Weights of a small text-conditioned spectrogram diffusion model.
Model: 26.6M parameters, log mel input, arch dit, text encoder norm rmsnorm, text encoder moe top_k, text encoder num experts 8, norm layernorm, activation star_relu, moe top_k, num experts 32, patch size [8, 8].
Rows from block 11 of the denoiser of a small text-conditioned spectrogram diffusion model, named by matrix and row number. Rows with one number within an expert belong to one neuron, the router's apart. Each number is 128 + 24 x the weight over its row's rms, rounded and kept within 0 to 255. All counts start at 0. Numbers have three digits each.
Before each expert's rows are labels from the 100 clips, of 14976 (inputs lightly noised), where the router gives the expert most weight on average: "peak in band" is the frequency band that holds the peak. Only what is clearly more common there than usual is listed. The data: synthesised imitations of 52 everyday sounds, one a clip.
# router: router (model.blocks.11.mlp.router.weight, 32x128, trained with AdamW), inputs 0-127
# up: expert up (model.blocks.11.mlp.up, 32x128x128), inputs 0-127
# down: expert down (model.blocks.11.mlp.down, 32x128x128, transposed), outputs 0-127

# expert 10
peak in band: 4000 to 8000 Hz
router.10:121092120123141112115084081125111099099115125095126155155160114117133151152163122109089130099113106103133158112161101108127098121099112115125148123116109114138120149073108109126158098145115162127136154122096111135158119130095152142148128138144139164093130096138121124130112157124094148155148203114062117098111150107106157101122119086137127135159109123111122097115080104116096166081129
up.0:142166171136144099115145114169157058108118090099107100107182102158103109137138139129150145123102149100161136165136092127082132160145130153078080135109113128101106152116094126116110132147146128110093104159130108131147105105138095103135121135134148150134078129134183106097136136120153132120146103157101103146138132119121094158121082144125140144130133128106165081152129126129136105128098
down.0:142126133188162103114110152154126114103152139133134123119158154109147123133079173124147072132162156124102092075115171099129104146126098134121148143147105126127168136135111135157135106148126166130167125140102113091120123102129125088107107134165106103124116127093105118151137150151068135105143133068122125135092100125158128164149131084155133150160164128166158117157133142128122139152127
up.1:098108111119108121105123134123110133128152110108159110137079130116121092137144128167123142177115154143153119088143137141103147132134122125104150096140111163112126150093154079133122154111125094129091134112123133122104113119180108108108118075117144120121147109146078149133136105118114118153152063148128064156123124166111081134153147145103149144123149180128144161100179120181132111108117
down.1:117105111131111115142147089129114161114120123086115094145144112122123116076136190122114137157133109154117104160155098126126146092106132157105125167143131142112119139123126129103176087082109148140132130086134142110116135121165158100107118136186104136110112129101178150126090100144179128121117129069113110157119113123133149120151132046119131106126145137164122123119100166145125146134104

# expert 1
peak in band: 0 to 250 Hz
router.1:151103120119130127115096087110077106159098123089130146139166150118131141145164123145101118100124119078109171153128107111146116145094126129124155126106115100148085151098113110085114113121137171100165165135107112138165134116099138154157152159157144147106146131123135116129111158151098129150167179102110142099103141106118139093127110086119139156161127102120121078132107096124064148123133
up.0:130147131089122121109153116097100110095123173095156110100088110125122161094196104144117096114148145071117104136107118122138105131135100163067128128130137092128149125116168123098149155140123150117137140125153143112085160139115190112123146120127102122115112111155177083100137126126142111105137103114150126144150120116123154148129146158176133065129107136122146119078157111142135134121129
down.0:102072125109123097120158161158086115097142128118090123141116162123134157163115194132151158123107122148109135083097131141149106155150136088106095121154124101158174098123131122106105143190121142114108139130135163102128121089125119098120162107108102123130151105107098159140100131085116104107120180143127127092127136127125130102138142102163130115161127169129134156157153169138160129115124
up.1:140131135120097147163144084130152132068112113112134097119169122123141171168136169155158131107112148131128130092100107117141135134156133121094120119094151134151168153075137108131126169153165125142100116136134119137161098145170106144123155123137134142144124111142151147117127124118152134127146170171105137154136113189087147141100145138126115119134138121169101124112102048124150158170151
down.1:184141131087100136127151217107149127130063147142130184153091137127123133121131156129095162092129109118144114145145105125127125091129138123114136118164116130129150113115111103093126127122179192145093110121173130134160108128174106132157129167135104113114121124105124114155149125137132139112117118103079123130140134148116167090089135120108131143111130133104129096137126188137130144125136

# expert 17
peak in band: 1000 to 2000 Hz
router.17:179135114154144151119147133148146179153053111124124149137051101125111130137087114114138133141104140140188114132119146127118096164153124130120127119099128129143156131127114154157156126135126141128157131136103111111110124134131142126126105095146156130160084136106137137093149127097180138125106065100108126160119122156140093146102118143134142150076131128135104154135153120110141082177157
up.0:135138118124098153152133140114130145096109078150065104123144134131147157136134122164165145139152111129101120103114130138152095133141145129078087090112097067118134162085139124079111163124132101106141117107157117084140135121122098142131079105081114099118136119111192120146087135124135116094158110138104179139126109128093102125118120135115155098142136113102131114161093101107121135113123
down.0:155133125140161088125124117144132149137161081082079114123169176124147169108114134093117133157106126115124148142138139154158094126130137140162101164137109135138135127137143122147116098134104093116195158123108146175158158133127136144120174140181094104128142117116176145174173114139157115136171106127114086111148125115101132120149103091130096129112157136124149100168144134129113120115126
up.1:130084125157116118179089095105126111107094117133120125098145123091098148098161169138110117154155161130119126141135142138107147182138158057116132068131127102127142131145139133135096096136110086107107136119116095125128144108148118056150130135113133111109163146126183144126095146107149136117143094127151146135158110153127096117130134107099165131140165110122195152134119133123129125129134
down.1:138195154131128136183168166107131160156114136144136144118127123160073133130149108125106145100137099138154139146110112140089169125097140051138130169112120145112121156151159146110145174085118104131126146140137084114122109114124106062135130132124166148112119145143147141151164158111137137146121141125119127102137147124151127097153126084126096139087159127169151140135122149149140133148161

# expert 2
peak in band: 0 to 250 Hz
router.2:084123113153072134122092117161119094086067124085144064158124116129096141135124116120079087138099116107159153150131113131128118155110112138125127130111105095122124150105122104134118105124149139173172163124173118124133102104130113131155123144136128119102128088127084116098134135124108165132156119143100131112117123150105107119084116123073131152112120122119109103100051136103120129134120
up.0:183105129131071139121133118076138141142093111169130115118169109142102125139121099129109121120096184153144175127126103117155119113122095126115085157163091136107172133118114129132123128114126123085099142079090119156094124126088121161152145094171103111165135079145127136127136125152094105148173104139107140146107120118128159140110131148137121151118093156156137132122122100147090101109141
down.0:121138103105096114127120144160121148151098139095135146120141170131151126109158119111153120099117115114101121119114088180150132069140150173117134114120154133136139098096139126114131122171152154104129130118189127119143139176147129120147141122145113111111109104134095130142107062097098173152145066139139108117098078146170151107147126152114115161135160113149141111126090167106126160109123
up.1:146105127110066105125128095095104113080114082130112109156111143088151079129082167115095107147124094145174118123184109122126130119146148124137094122138145139137095104105140123161135155163136126145117121137124123107120147101133138126104114104128096173144115137104129152128144159116140068104154118139105122145136090158141127143139110123155102106152124079137121192118148108162111175149123
down.1:143129111142150101113123141100100137135165109088133166098103125131145136118089085132163151122144130131064166123101073105125132125063122109132099124093128153147165142129104144155142146090163159122109085115123150112149105114145110105139168088116108162120138115164125114126113084136127139138131128123152129131139149165148162109135087154109147087121144144142126137108129123124153100061161

# expert 11
peak in band: 0 to 250 Hz
router.11:092143130102091135110105136114076162154122108126114125103157118129114120138124138115089198142109153132120123137083123178115107129140102140112117132141115130143101131125114111056139111174145146103162143131199094127130134096116132121139123146138095172107130115097133122100112078139145196086156133139133116135102133130127123134091147096103129098080098127117121136120120160108104123146120
up.0:138147136152090092106108146136122136145143142084123123103108132116130141138124149131139185114109191141171118164110162169132142119122146146078151111085113112135131084141107105160065116127152106148139121103123138148090149127127155093128129130115139115094178132133166113086076104124105080103102076112132112118120141169116124153112137155135125133146139146124152111137085114144109096119121
down.0:129132158135115153070133127142102119147106178122175118164111152140133142159113113126117120112151121129122107147161133126148143105084072129189158120113112159138135136142127101144079126107142107136125144113124142094121088148145111070111136153093143128110120092090173114090137126111101117125138143151154155136115139129124130133119159183131159147124202101120121111158131129178147148109115
up.1:115114145153073144107136140137157105147137105130095143167135151120106154128115100158151086147108151125131129174154076111115128163120112134103105128154106141112143151132127126098123140138130085143151164101217167130053144123112126124091119140146100115150108128135120132094119135139119115183125136089105129132104117139110120118127109136100108079083123110119132141080126104151129132163140
down.1:156133124112133149132131111154111121132080152176127154116182096126114118168122128111087172130147122112118136134134142154114131138095137145130129128149136113123065150109123145072131115109136133200117095154134149117097125173158091147126132083115151115131109136121139152079137097141075134123118182100091138130136125154126064115095145154110109104137117113150120127136089123114105134135160

# expert 13
peak in band: 250 to 500 Hz; 500 to 1000 Hz
router.13:135126144088101121110110191126109043122156130160121083158100124134122122121168107102136154125143117113092168149122164095128125172145145141121131127038146118138116111112131107124157124129133121135075087138128143135121120102127166151152110118149119133109082125132108120099122143150141142158137135086137126110100146088151130086133098109150115145108121122123098099120161151110102108122135
up.0:113141114128114128126139129133126120120000138101125150150124161138107127113128090155150147109153134108141123135073152090112129187134141114116128138112134121121124126119132143077140111172150108114149135140114162146133117101119120134132116205147086137128126148120119135143142103123135150117175135120082121114144134156156151143120147120132106147177122115119117124137089156116122170132172
down.0:113121142179132134119118140070127083175136125106126080153161100127117124132104164113128127146147116127088132150094145139133122168130148129126111140103140096128082133152124147165111123136119073084191142127130110139184120104089134136118142118119125144140115114137127121119145126112153102139138156140196124143118136148089133199143111126126116094133129131152129142134123193134164155102118
up.1:155150149156121105143095101169127136119104129115151180144120132110134117118162125117142163145149115135139159137145175124092141152094114114092144105058133122119138122159124105122141130183129094182181129176150137133151140111103135147131118087145146102137101137140121125134101106147117121129128122131143141134156127125159095127112124096090135112186132103078130132162148122117096112200126
down.1:102102140111134115145139152165124146140135125079128081156132176119141130141116133132159081129134149151158120174117133123126118144149114129128134116123135120130067093103144122105132123123143125150149095131147098124117160180131104124111130158159118092152012130143126125126114121119148123160130149168124114129114124114083093135155145141138136137182138139101146131119190094123141154129132

# expert 9
peak in band: 2000 to 4000 Hz
router.9:146099136144156124120104138091115109118119139164106193148096097124112121103144172111129158132097121127154129149134119109111121104134133142110129123110132151132127137119103122192129115115148096172140160120095127100111137184147140138089118102122168083111118110129118110113120128111133093094098096110128120115117130137159144178073101090170100156127119108111134064128187133125110137095114
up.0:130128177107134140146127109122114166124135101156146132144121147132112102149173173109122111096121080161125130181133132144146115107117148115118139119131139120132094130153141113127142138169161082111122113139061133134116097141174131133175099105122139129100101097121125133086145095125153150156155074083127173164118107114141111127086078126088124113133123152151127152111122138115064126131122
down.0:163120132142131130134135103124135149142107136145106088098122105123130184141122139124162143177129150120105137141137104125134113080154091123139109142135126117106138134153148134140099098170160110086156166123162142146086143155123128128140137138116132161123136123108136110069147108139130112178155083177123120119150076201128120106115127119103154119190152139123142121137106155170099088109111
up.1:122144119127076135121118099123135133107165157187100079101143196112134147073151119144134149136125134155159114111162138136146122125145086173117137135108114154115166128108129080155115132127114125120146149147120114111077152108160115137168125118107071098133115132130143121140132135115123103160149100164096142119138101079104131124111184148143164117134136127184125114149145141139129151131095
down.1:118131123156156105138162181169154090129140112086114107099126147101151136182152124121100120170105123142123150094183073126168131135141131108132129137161149156122148117142144099104110103134096158164089161117130112110133135100161117133122142121171139141075115147139147106162131137132131071108148087132151120109149128108071102112129142168122120168115137122118125114130110142110141125093094

# expert 6
peak in band: 0 to 250 Hz
router.6:118172155102092139127119110147146115127054086111142074148082180123096154171136131123059114112122173132132120100126147102108136156128148147124126128109124130156089098120160131105161122197126131101157125155184141142146133088142142123135138138154137133133088160117136123124122120137105118126160084137118140127137152180140123130115126147136119138113120124141118148143098099124115087134144
up.0:128141126127134115142109077128170077101106115113142060113095091128128111136153156114134128119177157135119160137109094105115145145125091142143124105116128109126123109144132113059107123130119101137095065114114138139090119113151152124144121165126112172118113129171099132123138131123135096145103086175164137139131146147166169151159113125156145156151118159112122119095136115124117166104088
down.0:116148150113143143121163127090131099104132092126159145145140140113134110151080140151112140135105129146164117146120126142102147172122134134079154116144098096123120103125146110122107093148110126130141132067124145116123169154156115099143170120125124151160101083043113123155131153161136119102125101096125161108183141122136122135119148177141072108144080140121133112109100107121131165137115
up.1:144085148073186124130115087141186118129103129118141100119183168150117150093146106136103108092156148115090143126140076148118120119066106152142151147087122129132104119129133123114125129147109112089089173135154154159108135100105097139152120124137126118086124150150139134154129107174113127125152157149155178111106121111137119155146130123105159150142130163126133135107142099129139135129093
down.1:086157120108122111126124182173159138156122137138127091149101132127161121091120115124132089060135139135174098102122148085146125085175158129119136117113136122141097093161102120107117123138140160146108119111115111130113138123146149121119118133144147116133134142105129132124123141134187135119071152111119130085130135095101105094132091121122137076134139123120132136135094082118166186083096

# expert 27
peak in band: 500 to 1000 Hz
router.27:130154126140133129108091127133089159117141128135116134110161120121114131159125185129164109109081148142121146157135102139109146100155107136156169145122113135136092114114121097159124111135106110125092056133098136124112138138159136140147132090135129104112112123130139124092140108148134130154154126077111131114115145120133092167100088140080132144153130129193169128111111149107052142115071
up.0:148135130118076097112092145097161108117153145170104142150153156138138110139113118147190181111085124160157144143118144132126124102155117147138136126141128133136193121101140114096116119111147082129142174126136147125118159119186097119113125126092109099133123148120142143116129103147130126125117111134127125131120131142123111167105075117118112143065113128165154148128176080139111142068124
down.0:155128126165156125115171128200081172135076138137129117098160116112135133127179159125102143117102145132136105094136110128142129069152122153121140139181156111126136130145141142109106134153152150121054185140178151123136130152131172137113123072111114147116124134116146134120125094133137112144102128153120125119134130128099101171146107133142127095119132137100117129139080140106105112106140
up.1:162127136135126148151124145119111107123143107135121122144180127109155153163160109142111080175113126128168099109153111117136152134174171135136087132141143121115134150120135131184119130082067114150144137127153119135072116125096147184084174123130129131105116125111126113140139083114129128138152087167104152102081162135153112128162104115147120128105132132115145146085124145141097109113088
down.1:114118122155172091154129144116133109118108092117102126126175102152169123110113124097135107107141109099098113125146144117151160139102089091074108153108151115159128148114123117126112129127206127132102156116152117130125139140154119156132082149176146112057117137130127101126137074126114100119131145145137131098101122134128119165126145144147142115115120138114173161079088116108130136154177

# expert 29
peak in band: 500 to 1000 Hz
router.29:140084121077133129125130151111073124146155132146130118126106148121132138056130147115100135133152106094142126117110146126152116089103131108135103131090132150121136100106110142148113109115078120083150157129120099128142079157152130128131125163137104173126153097119113127076139119129097104138127141131077115099099135123130134151189176077175149140159150146085124126123109134115157149116133
up.0:139125116080167153108139111144098131136145141129155062133094127125130101094112105149132106134128138118132111130127108162153136105134095138136124137106120127122133076099126119130142131154100117063138119159142142106111111102156115135156112144156119097161125156130153111117121147159145135169108062138108127125131096074097148151150163149162103155153131127155113142142125065116161102171079
down.0:158141139118125130148095122121090130108121100170103183126131144122132161110144099119070148114087146120109157112145101150128122084081104125122084109088141118124098148128154111137103128128095069080115141082122143161154092138189138146096131115130113142124109116130115136118137112111155143126131127168154087108120100134098153126132080146135117089101127111100123151111143104148132135076142
up.1:145137157143157145149129100132119134131128138176148169148129148131147133136181124156103138119149099103091154124135105121139141108167117111128110124128122118120098151087108167139140135189125147126127113152168145129134125095148156153094153198122162114115139098136121155160118097132080114102158147089107099127135156113127111179141115125147108093126164127129129078110117174161087160155141
down.1:131117137095029111128115121136079143128142112139147184084130106114137139105148110143103099117135084163144128138098114079143127133070129147122148125118159108115181123124128100053119097107112075128124126128123139119116137138138143144102151143138084145107176138150128155122132144147144130111112112168135106151132113132141185100125112128139139132107125125146109127155135152139144157148134

# expert 19
peak in band: 250 to 500 Hz
router.19:106090123154072116125107152151127133083115139103119083137153157129110128157112174120113079139142140106120132108152112145118123097098102116111122133137117119132114115140140127133099110125190145171103111106164101145150096129108079124075151108116109145123121118116130127095097109135123160125101092154136123119117124134069106144131157141087127147155107135068115161113133109125193129170111
up.0:126149167126120154127105160094160117099173119148108171153131074111100143136132098108121090165152115126173151107181185129089122124130140113097130162112145173129077109118115157100139126156161115108124074159138174104153135128098074107135099174140144115131137127126104134147107116133127133105130120117154133150142122153145110132133153123153143127114094082101130121131101122128128139090110
down.0:153150159164153096165141135138127148170092099091143146132164129136078198124144140134105143087127135134162134087097086154092130153122092102128137069105143118145067097155115139113107122117122125164128106141141116122087125134143129119117133124080136124121148096113101140140134137150149180168147136149113108146124154137176084121161121124140115133126116156118131127127128171120103136115109
up.1:167127134073138140144138120109172061162124144121153152104118090128119134208147126132123118158114132093161129116135133137121144053126127127099122147102119097147138138129137159095132149140147082140114183113150098150111122115128157142109146129129178158110094125123120131136101096107141122103137118112113138143116126162150160147125127126143146152098114130122117112147142178144157076171113
down.1:110131123166206111138105181117134069122086129178123107165105121122132125138160137128093118103124139113109141139132083129124124093114089100115119121100122131133146111095110157097100147131130161100154102123161110136129124124085147119126114165119126159097137095103139128156126148101113156125159104122154118148116103176152164123089162120127109070105136141121139120114163104127110115080120

# expert 3
peak in band: 0 to 250 Hz
router.3:096172122093086132127139146117144142159056144125134100160106171125128116182133138112050116106094127131124121081125104146148122157138152125119121111135127130109118128153136134099183121184149136088136183127189166136133139099150160122157132141133093132125127116123151129122122113128137124148132088143119108150146145179112119120137098112130114145130122119132131151129090108121099091141161
up.0:160145131121126121131129158130121080151146124105142048099107107099114117143147132131152134119104190146081095097096040096136141141098156136104117124088115130116128103147150142128156138113109109104137125142078151120086119140141119122110141135145098096137151129119141143149143077148133115110158075106147129093128145130165138082130099118116118133111119154124125149122164108123110101117130
down.0:126141130143151141157151129140119092170162153122149188155131145156135160134156137116119147141137148115169123180110057147140125179113125130143113113118131158148138171136141156108153098082114130120159119097132151130097153152171107145132117125089128150114135157138164157118089097137122140121145044160112155138131110122141091166124127130096148131115119136152160129119125147093145146116143
up.1:103071090125184124143136129137143122127152155128124136091137126138121138131119127120151132121091143136153127132098105110100167083113150061134157122153151152160104117143132114147113114148134176124116121100134084170135104149117111133141101116122134119174176182165095159137170139118128096125151083121138111146145144116114153136157148120123176120094185166122153126126136147169134134106122
down.1:116114138133102098099167141154140135116135092088135128123097113097118090127128129118128140141125106142145145156130118129176134114104095089119142063108085179153084151126108119134104083138157133127135112074148095145166110136111112117123135120157142113141131112124081078126094165152129159144136078163106149111153159139108177084136127096138165125123100116117111129139139112132110117104088

# expert 20
peak in band: 0 to 250 Hz; 250 to 500 Hz
router.20:119130116118120132104118077062086102142113128152119159176124100128105136163120113119101151111083111123117119144139125132129100146099142136138159127116129136131108168087129102133144100151099154110169150128122120117180159113096162135161144109139146127110105118115125109125116134127104106146161180112109121124094140101123175113079073102115113175143108103150139097125084110116097139079134
up.0:105149115154116125150164083073165099108160146149159099123174113133131134160094123109084094166118173115177138114111133151134122128095114170130139100136166146130129112152126076135136126173137111117088107133122136137132131089133098127123142143130094139151164157101162133109121081133092155146112088103165141137147130115169105143100122142136146146111077115127122117142090129109134156107136
down.0:127101123126156160080099121095119107143115147157136148179132137123211125122118151175098123140143141125150099130129136146084174147119159160131125127105145106080130121143110117146127119153149109132114154138119114158182108156153143114135120110155146132126151151112115140122147107155109183150115119105158088119075132132144119112083120134149112144096176113153098116175135123148099112124163
up.1:089168124123170124133125103103093140178096123109141072134122120138103161171102160158082144172132158125155096098137106143105108140127111136154119129108111175119136104134107165124146130158074117111146164154140104137112124110113138128088144117140113200156115138133157154114134109146167115131170113102145152166126121129097084098156086128112125129137136126102138153122116128116154109108142
down.1:154130127112098149129123138106122154190100148173121144150163147109122127188129148148140156121118099120105136139101078141128132131086095130101119102128160110129137139095139133138124137134122127100158202112151154149132093105077091117107134098091099191137129129116112152106131128151127086091130102132147143127134146168104088148161130128094136165117110160103109133141126121131100149106154

# expert 7
peak in band: 0 to 250 Hz
router.7:137133138141099129132127140115124149138071111108129078169183106115097141176119130125145078148112151126088115156093125136131115132099129120140115127114107113123121116121141122064131115110128140068139185124194125125164125046108121107165151108126120089119133107113124118105119131154108084118103087149143124138119157130104112108146114143126133144133112103125116162124120088116119097103143
up.0:132159149122133161112111150155136060175110154165139142142094143128111147115095118073137089158110113136122199128116138138129126156143110136126156116118153144137138158135152127163149127127144132116098131162110167126114154137141137147131138114150111124130150133123134083131113091092102147156119118176113127128171149081137081115160148139116105163125137144139149150117138039132114117149144
down.0:133134137124141130116130119128047073114144116084126115119137164137131135128126076129091158086123123155115129176144115128145112103142117111133112143178112130132143089126145118196141126120147147120098206120150142137138105179161082144159125130101096126149125124122142130151153164127119061120110109150135129122146130155112097128148120142089135139096114143139122115138144103123167144134102
up.1:158153124084136174159114133093139105160140109143115099096121119145130138109148144118118173159146111144130137104119118133151118150116128138159143143134112100129151128172108110128123149094093096152088140140092108116093149147148130104099116137124105106125184131124128131120175107164132100094144145112122136143099135106121038122169092135086126092133139150122138128082093113127109182155123
down.1:130096062099137090146114121131133139125134112142136121144126105103157074115155141161115114138123107163120102140161116142162092127133129146124137152108102125127164151122132110129138116122161106084108145125100109110138140156151139150121137132135131131149128134113176093079137113093126144151116120113131155174176088137097126108114166127136133145101132077151122100037125085075149136130133

# expert 21
peak in band: 4000 to 8000 Hz
router.21:181128132196167139141119112107119079156054122143108178114072102149157138118155144143142108160104131140194140177135112142134133139176143144129146138124147124125154142114130117150144137128158115149125106143078124125105172145122158135138136091123138158102101138123135117152118136116129153144110111155143130103112110156129101176147088126171121086117134115142140110138141109134154117116112
up.0:112094118116107108091146142128120151119104100125115102135125118126142176167123144162137130145160121112120133104153192091115134119155170135122110081109125119121127142154117115142129191127135147170157138138089152115140146098138141107118098135111121103108146159117098096109165137123145151149155084167131119169105152107143125145116106140134137136165171131151171118073114133064099167147137
down.0:154165091094142182078127068122158115150139123175097134125131151121105141123102146104123167131101100185138155149115144145136121109127094124116129145123137147154183097144129124140153084127133125123134150121130161129149140166148131107136149116135139113125147169155094100152104114133157109114163137152147132094143096107097115109109132149149152101132154136128127126077092088192137129103148
up.1:133124180154122112119121134110099135126129098144075148134164127135163135109093117161155140098129131141116111142142145154152171181118133168137125111148127077127081155126176123140125106111142075099114116149107096126113138131128151105138160134152101072108126071140101158132119147124128111137102123119124114136099177156132161085099151122138135145137132093134099110152146137060137143155128
down.1:098145153137114128134124104115099147122104154090085086131082108123154104105149120083120068151131136115141141128080125084113168133100152142116135144149153140148177111157161142151135136103129111158148128127162099116105104187118144139118122152125106107097171105137131148142087135135115129168143098117143145145125127149158144159134120144146081118129151146121083090150144114181132148133089

# expert 5
peak in band: 2000 to 4000 Hz
router.5:179138112146140132118117148163080130126121118102126133097132139135125122078110157141122091104139160109213117145114097131134143103173097118127126125128126105112183099112150114093109124128081102110066080122124102138123108152151125136151144126151095164104068124123125130121132120147141154186111135115115122084113108122103098174187130128142126143113128133135124152120138129117136132136139
up.0:128146091105085114133145114124153159067155120102125165138146121113151147136181155110148161107128090121150101155095151095077135127131133125149130125141137150116155110139128114131116150148153050151149135111152101108076127130106144126112111120110129117119142146113100128167146143142137154142145096087089131069109107162083164151115106174104144143130120148155103118113132127148095133149135
down.0:146136097120136110112151196138124145127140087103143094149126138132154164112158117167131082161117116138126086160120104120119163151141146153103109159105117111126164068123105117138133137126161154187196104124126098140087144164150114097114103174131116120089148159127090143113111155111153130155116106149101115114111132126140136105171169135129123113133114150126122128137090117095149127120113
up.1:146130103165150150138119126128136115153095130109137165202078136102118136090131093105129108124114137163140135131111100133136102176083141097095121126116156120124137168119115129149114142142159125136077092146143101132131115062154097125117099115129135092104108107132131113144117107117143078095130085147134128100142120095147116195124108105144115142140150137101106099115134148150120092112083
down.1:128088087139121150099159100128156165131160136116162148095160120107132129150106159126123142141145117120095115166114089147086142143129130134128168140122175121122177133136108129133163104106162112146140138130095117110123164129190109115182143087155138139116115159139099115152110114153126122131144092122135155151144141169137109092153139132099164089077148142151122149098146185133141129105158